A small contrastive image-text model, trained from scratch.
Model: encoder arch vit, encoder norm rmsnorm, encoder patch size [4, 4], encoder layers 16, text encoder width 256, text encoder layers 6, text encoder moe soft.
Rows from block 6 of the image encoder, named by matrix and row number. Rows with one number belong to one neuron. Each number is 500 + 40 x the weight over its row's rms, rounded and kept within 0 to 999. All counts start at 0. Numbers have three digits each.
# fc1: MLP up (encoder.blocks.6.mlp.fc1.weight, 960x320), inputs 0-35
# fc2: MLP down (encoder.blocks.6.mlp.fc2.weight, 320x960, transposed), outputs 0-35
fc1.800:485507474558524441546494541578459460429602492446452580495522514458469465413542530456513409458507515481497527
fc2.800:503536558467449568580486469482527532567464472503530467566532520543524490525459508537485501455472428516469548
fc1.801:529579432504520567528511496514491561488539539594505440506587475527485551419511455463535512511499428434463513
fc2.801:564491504437503492418458505505503471505542494507501504449531504495553513547489577514516469539528578504503560
fc1.802:470477512510455487544432488474460494524517484481455455485531526528512472507516498474452549526517428589511486
fc2.802:461478460567499497466503457526555546479507551537388469413484494553521480492527513479409445528497529524579500
fc1.803:533462451518538510460459504444535464500438573524514502472507561465436479515487498606581563445476529502525491
fc2.803:510513546507513459488456474514548500471508403445456441461430530445466474469438548482535534485517499527509497
fc1.804:522539489534465487532507454575552472449520505501481557520430477501550472464521479473546484479496454511502510
fc2.804:421476413532498469552504488529560496484504470545498477593404487525472459485462535506563412451486505457517512
fc1.805:456501510566440466512513410609481450456508481463490482455565484503456536552559523485532544499521569585455440
fc2.805:434486479566513501519546543519462522470608495487518538478513587502507486402471475449480546494429479493493514
fc1.806:511519460521500474475412569498508505542502445413482514453517501467559514500468454439459442487532522497516555
fc2.806:423511505484431569556471527470502533523417489548507504482458521521508537519436540505514529489460434476503507
fc1.807:536480463506528530459483549502487538518477543543511497557395489480452490553574466478499506515490538485520444
fc2.807:565503470538466490555501453508503534436474481523458564512537498536452534538479464528507480459515475465537563
fc1.808:432491491436482542554521488478518441482532548545538484437520559459495488412415514489485507529521489471497503
fc2.808:513477504446487492453516471486435555533540472524501490557532534558511509510498472546476512482485499512569547
fc1.809:473505558535520475523487460491468540523620520572571572488570490501490428588497507514522505498556448425456503
fc2.809:516478446474494522494489499432402500467638505480547495541536512509408497511492536523517506427503452470486411
fc1.810:551490495548563478528471507532530522505537517589583508558557398537473471529472524487525531528475541483437505
fc2.810:491498459523502472496476520509325492461538516495536459520571507471484505571492577514482529462489541503522476
fc1.811:543479490489428403467515465512523538453530528538498467481413485460509554433538507462493531520385469475493423
fc2.811:543536505537534524524461444534486506521495520535398444483479462484568577493538439436503429501517476548467455
fc1.812:527496570525471504526513528518437592494566486465524534482561504563466479534523500493512530467399473479565480
fc2.812:466400540440479463499466503426478503429568513570524518520564529389477483532522548422539484488520490549502520
fc1.813:513491464518468499517452431463489538498552488421402476511491537592492446503506526470493538505465472496543459
fc2.813:518461493498484510518577505477506497474521500484524502445469445438487532527450545599478519439496570527534455
fc1.814:511531501480524455503444494540464438490484532517531484483473501522488499545526475495437542542600488417510461
fc2.814:565465521486455531476473565506527493536572534454566579512549449456554499528452471426504507464477523562530496
fc1.815:568462508589485485487525514530479466439460502476527558456448450468528541467550532451495535478522507480568535
fc2.815:512479490480492544545496452535477560455424504494475409524551495409562554533533520456458477498520533473516490
fc1.816:513397510505519481576508512552531488419532527548479465525492523491514455493459513479496513494507476564530541
fc2.816:541466427507463480467427540472474512497473491518570392473518528478476461637509504491536590504462498443567489
fc1.817:533470568500482477452442540520549553514441481577427537507489501479528440508499552435489531514600489518556512
fc2.817:516527454486460505612482444534465521505554564483492587435432498502498448558488536512561543481464497461506520
fc1.818:512522453548445462541439541474462446419528499463506490597503498503542518495533516499432516511444585538483549
fc2.818:551498570466510472590492435507520533485526524555453512469455533547478548507408494525474471499524442526456482
fc1.819:458465549482492457501438593485479434518558466484503484508462454462474464469563440515445475525518456511468587
fc2.819:539422484534498415438515510437516474468500524476473568528445482432443443430491470454501507493577492498492519
fc1.820:473537535508416522470441420537462599594580504524477531497569499492486495547552498533513494529476490479536449
fc2.820:476447507515489521521557545418407551454576518516584533491497507527438486511459527434493474459444435490539382
fc1.821:463489476547480485490457362527472413542537538472511498445561512461526469547437524512533503474593486443505541
fc2.821:497492431464512565465517475526453532547561519551524513531490527469500533485495532482479542505495494452536563
fc1.822:528462430505468466481442562522464545471472575482548439485475502491449512506470478525509480503514549450531465
fc2.822:500480486455519519449544518521547603495428546529548457529458533501459524522455489534559483539523487447502476
fc1.823:489475474519486476539478468559538477486501458487525552478505517480507464537548512489535504457466446489447540
fc2.823:514492498522502518551488482438527507461436512487533470464482484479605528488462522443511508517497531476504521
fc1.824:521479493554578485510558561514519474397474446519466475470503511488377563479528538501471473511505493464471529
fc2.824:550437493464431572494508474483584468498448557501477505436485526554511518459532484456531545557545505458511564
fc1.825:525514495492500500560431500542515507488533477554487509484537475537488519512570515481456552418511495470510493
fc2.825:500426521518470556537460525530519468412523538515588477453534492446471525515529565411568489548490505510462561
fc1.826:477496415470506503554518532556491417521518493569492495501514465429518510474463526508441471533474549469497561
fc2.826:570503428546490549411494450461510452490510497571506437536448480548478491584440449501502522463527550501544555
fc1.827:469561597493495439529498477477494572589482532481529516443538528467466525492548516498543463520456448457532495
fc2.827:475409604484488506492508573480476524438577525565582503506527514452459436526454494450500418493444513502519441
fc1.828:509433552547496489493520473522508507433433559443488444460607570553520393553515574528500560532492511463511503
fc2.828:472492527498439552498465508588491531498431477499469491415429503565414519530534530483547488510540512603452573
fc1.829:541479448502548440392487447592437490484553507396492481551544525576457548494534484533431486467511562538480562
fc2.829:441533449541505492513512513515468477459464479457500436488507571475460540454437535525529456486508457484506535
fc1.830:541428481532456459534433560549488517484541512545488496542540500531517461543476551479461459506510507529512572
fc2.830:521571473444477508601533455484498509483515518532447451507521565473497478518466489500450486425505492499433463
fc1.831:439466529549491472478484529490456483522468514465520498440483513549510470493508476518478553518494498456456568
fc2.831:534514535548489494431510535462546530500482529492492565525496494447529450506487510483522492428557497542534528
fc1.832:496534539483518518488518476556507563419443500508493503450469525476475581428428472555436487514493482524457484
fc2.832:422525509535486492433487478512523454525454546490398530464439523530524550404567456548461451554526482529514490
fc1.833:528529513427487459537435513533548457507562491480446541505515425555498474471455554447484437444531456472476522
fc2.833:523527453491417547490484433488557502486399454492497522506458454479541488473509531426505493517490528527570507
fc1.834:503532500469500502547563487496470513480485485537537558478500521489525470473411499456490561461518484434463504
fc2.834:533470504457529501403510551530477461527501450476516456541514556530512460526552457496485485509506500490550478
fc1.835:568511506493514486556502516528523520440506535591522458520543484484495463463511544493473530525492426461469528
fc2.835:542547490505460546507500475551540502436531489524508473475461481466565584574446547466556492482560523499508491
fc1.836:517485457450494540557477498530517511510528571475538479374484562496491553380429469501565526568504455513505495
fc2.836:523504559479488512447514516492457505512469520492491465468535529557506521515459473583524516490445489546569584
fc1.837:535396490454521449516516518575543521446530470572534511484505517455476531446414553500478524558472459444399534
fc2.837:547453525399504584550501513506436423513508464448559460478492489491494506511562481485548510509534475508512514
fc1.838:576426570535510484450448554481513532469449471565420541534460458468585542462484527424478479477512566460490536
fc2.838:473506504494481516583553451586524435502508542558426480428450500475518566550562509451587489535483539529471542
fc1.839:447537571466506516541509479552503564515506484589545531463576500429498440536499517491538514444514453474503477
fc2.839:499442478497450525470484510439384554481618485517582491577578489498470496473491444422512456484483480475530460
fc1.840:458516466498478490511454521541471477509539569472521588492525523553534458519523518506455481556513425480516478
fc2.840:532438492512565527500530536474460520511494469519614523473514468497435460529438577480527521467488551515540498
fc1.841:535456526454548479524488541493514464486498553548551489537555540471384512515428527477519512445488430427428521
fc2.841:500521516431459560451458484464430496488528440465541457439479439479502536506566516501521450480509481530545500
fc1.842:513485415510501471532443503491477401503545515433425543562494495474539477457453478502472525535508422493548493
fc2.842:450481442498497544554497500543423506519489492513524425505457448492486513544485571527524515500498434488469452
fc1.843:469460440432428499431576533528401487459487518475550481476460562519422527450465491511453509487519501512522513
fc2.843:472457547511473528457519523463476528542427459550490489510486543545525491481551499482502471509534532526475484
fc1.844:475462490463504559505476483503416557497478511432581483422466490462517435503591543506472604461542479502456472
fc2.844:544390520581467485474553505522499497481488512509537482565603467518558513604426466469485476508480526461494461
fc1.845:550558524533536545552476466531486551473543557465476527572488489541489554417476530583524531461473553510445565
fc2.845:589514429474467538483553466561486488555519457476492442406469462507472443491545528527470455476500554483513534
fc1.846:571505510506495443425434516507470496496487569490458528503579421494506486536462520476489432433390531465451504
fc2.846:515463496489458507518567539466482477544511433501505430558493468551504469462496534612460533453590493464494575
fc1.847:487540472483517535540523532571521550503520466535457508591439558527448532416503624458503539523518422497437568
fc2.847:509448457499446516492505543471492488528535454424576458460509464476493442543526543516546465467503556485496515
fc1.848:571509393512479511502465509564482481393535464519482491524572515529465499510441485519558525534471486603516464
fc2.848:503556456479558500588521489517519509465487496500532407485484581519471510540545479486520472329539448502530421
fc1.849:485514488441520473461488544448463465490514560452463476521510493525536442536479490511520564467501424521479549
fc2.849:511479477506492523530518522560480550466549460540421556486530508472466436450563501461542495532526526501493552
fc1.850:534480449490536454506402554584528511518480493440513468476539554530491537494519495565397486402496553511473493
fc2.850:457435484515459456532464558492533550469445524464527423550470501495457505484445548511588551490469476419526533
fc1.851:488514524582540497533477499534513523468438489424418575504511533553537499530569519470441491506511458493502537
fc2.851:508515561498495512582497493579473450499464513492484482449531468513485480445447572545546488502441457497483544
fc1.852:451516511512545498512503452472472480485546485418488467490542477433537444460516528479559484504471530529466493
fc2.852:425485541447500512609571443468476454487492476465545559517504532540498463468499522560515536490432473447564432
fc1.853:496508485487555440517436563420481503497524534413566492497503544559517442476461456555459521440494570545450432
fc2.853:464499479551444484473449509431516602539497504511494503507535498467481576525471495469483511530554609528513476
fc1.854:501470487492487548504465496514492587482512470537525563518543489486465504537481485511457544469541421427475484
fc2.854:522417473551456545547466521439506516422569520505633545561496497443488500525513489405579413533477484497459471
fc1.855:509519493506560434543492560512477534514525468481587461534501476478463546444510496607435501473510548508424523
fc2.855:544573460502469478438472458509520456503479478494528455446504441454422498504542509478490482479519469510533500
fc1.856:531434476512555553549530545552511466415494448536525554511468504493562436494487512480518506511507490472490531
fc2.856:506520516511466490557545497527540467408459577572444447474462503508500479475479493491502451469528529452521567
fc1.857:582473419491511458484485526515522510542571517521540497529474439507483458532530538513510461531519554459529432
fc2.857:515542463533497530476456528545497499518513535521586521520527469466524511505528547532449493500457522541556492
fc1.858:566489533525570480503476465545515545458486542486561497476504549523421501503497449568473505520483534463463543
fc2.858:466468550486510577477477550432503582535487480543499479545488550467481520465549463478579509491516481474503546
fc1.859:522512491528448497481452481597500567508446472454487569480424478505400523487503509518569461519487528432473490
fc2.859:498489513484523487528481503464501448569490472535518555465459531496541462560508547461560502439501493457492467
fc1.860:488486430567491497517497513527491553424533496483526535502492531519427535543457532471540500488447454472495533
fc2.860:541505494488518524536527500514477458550490487500497490467504502542507518456526465516481517481550485425460507
fc1.861:522535512552505503513456521553478498434494402465453497514498557492463495482502544547492428468527508567481417
fc2.861:438479541532524498543521441428528527468487517505491475511579514594483518544523556510478466502500469499473452
fc1.862:485537470531556546577502433527518493534513511465451555509551467501518461450444473533546501432471518437481454
fc2.862:562470493459457476476413519494475480472508529490488507481496524527490493502501520508481437530526496454559539
fc1.863:519506450548565450530552511529458475516537491567481523503532507472447520484516521454442488491549497472480550
fc2.863:477384494496500483493442489438545492487527577448511511561486416517454485494500503489582543513445481439551530
fc1.864:478511525486489488514495511492468443521528518521514427562448545447496458519489512480518539538550508548462433
fc2.864:541484445496511500467518538456520526521542483587528506511530429497510536469404516554511455477424450501495494
fc1.865:410499577518468520502479501530459456520500502488460597505495558522431532491472571497533446526481509441505483
fc2.865:528532478507533410485521471492531508564483509465541478477508483494532455506470491474539504401506536470514464
fc1.866:448583473523524568513458530517550463496530498453620509525453500459480502463520437506495528483464578546482463
fc2.866:514539488552462485505512416542481488544535476586452489498520537527458483484441508473509406478514524523567511
fc1.867:472478560458498520515440532531508504463555507541513508414567502430524539484567529462503520483489492455507469
fc2.867:491380495478512566453496468511538535528518506538577501501493495443535444485529518484595533491481486539535512
fc1.868:537509535496508506431528452508496528424452434539495454509511501546468562424481489481450504499501496514481489
fc2.868:399501485520519573534533547566421483444410522466432523481458580496418558407538547499519464524520456519503520
fc1.869:483441470551483491544576457540465566481529623491524478425528526533446480506487477549542511488499439514529522
fc2.869:480544510502467532473454499532535457515463480498513533508480460538518474482581536533545518493510569497480560
fc1.870:546549523516562473521465480473462537493496581474469451563475441498510534466440479525476488511439504561499511
fc2.870:515492494530518516483493556483430530409526474497465516520470499512422560523525480528516461474455504480483509
fc1.871:506436535478484465531487498512444477483569585512437455506529527538513449523464452521484557488472523519546502
fc2.871:514455505462531443428432527457541480450501508558433460421506513483493466539569486481449609481462445507501522
fc1.872:533505458499506570448506553541464496435513519512561475571528485509488483495518538474430514550506573458418434
fc2.872:552401470472520479483494482519457508502485477498572506501534449466506507463452550404486416533484506486477570
fc1.873:474516587504473503595533554522462489516553544584466562506496496398461490486473513503547510509551444501479510
fc2.873:420452440493499515431545525517520460498555493519541521490559512444489478474470480539612509398531481505524533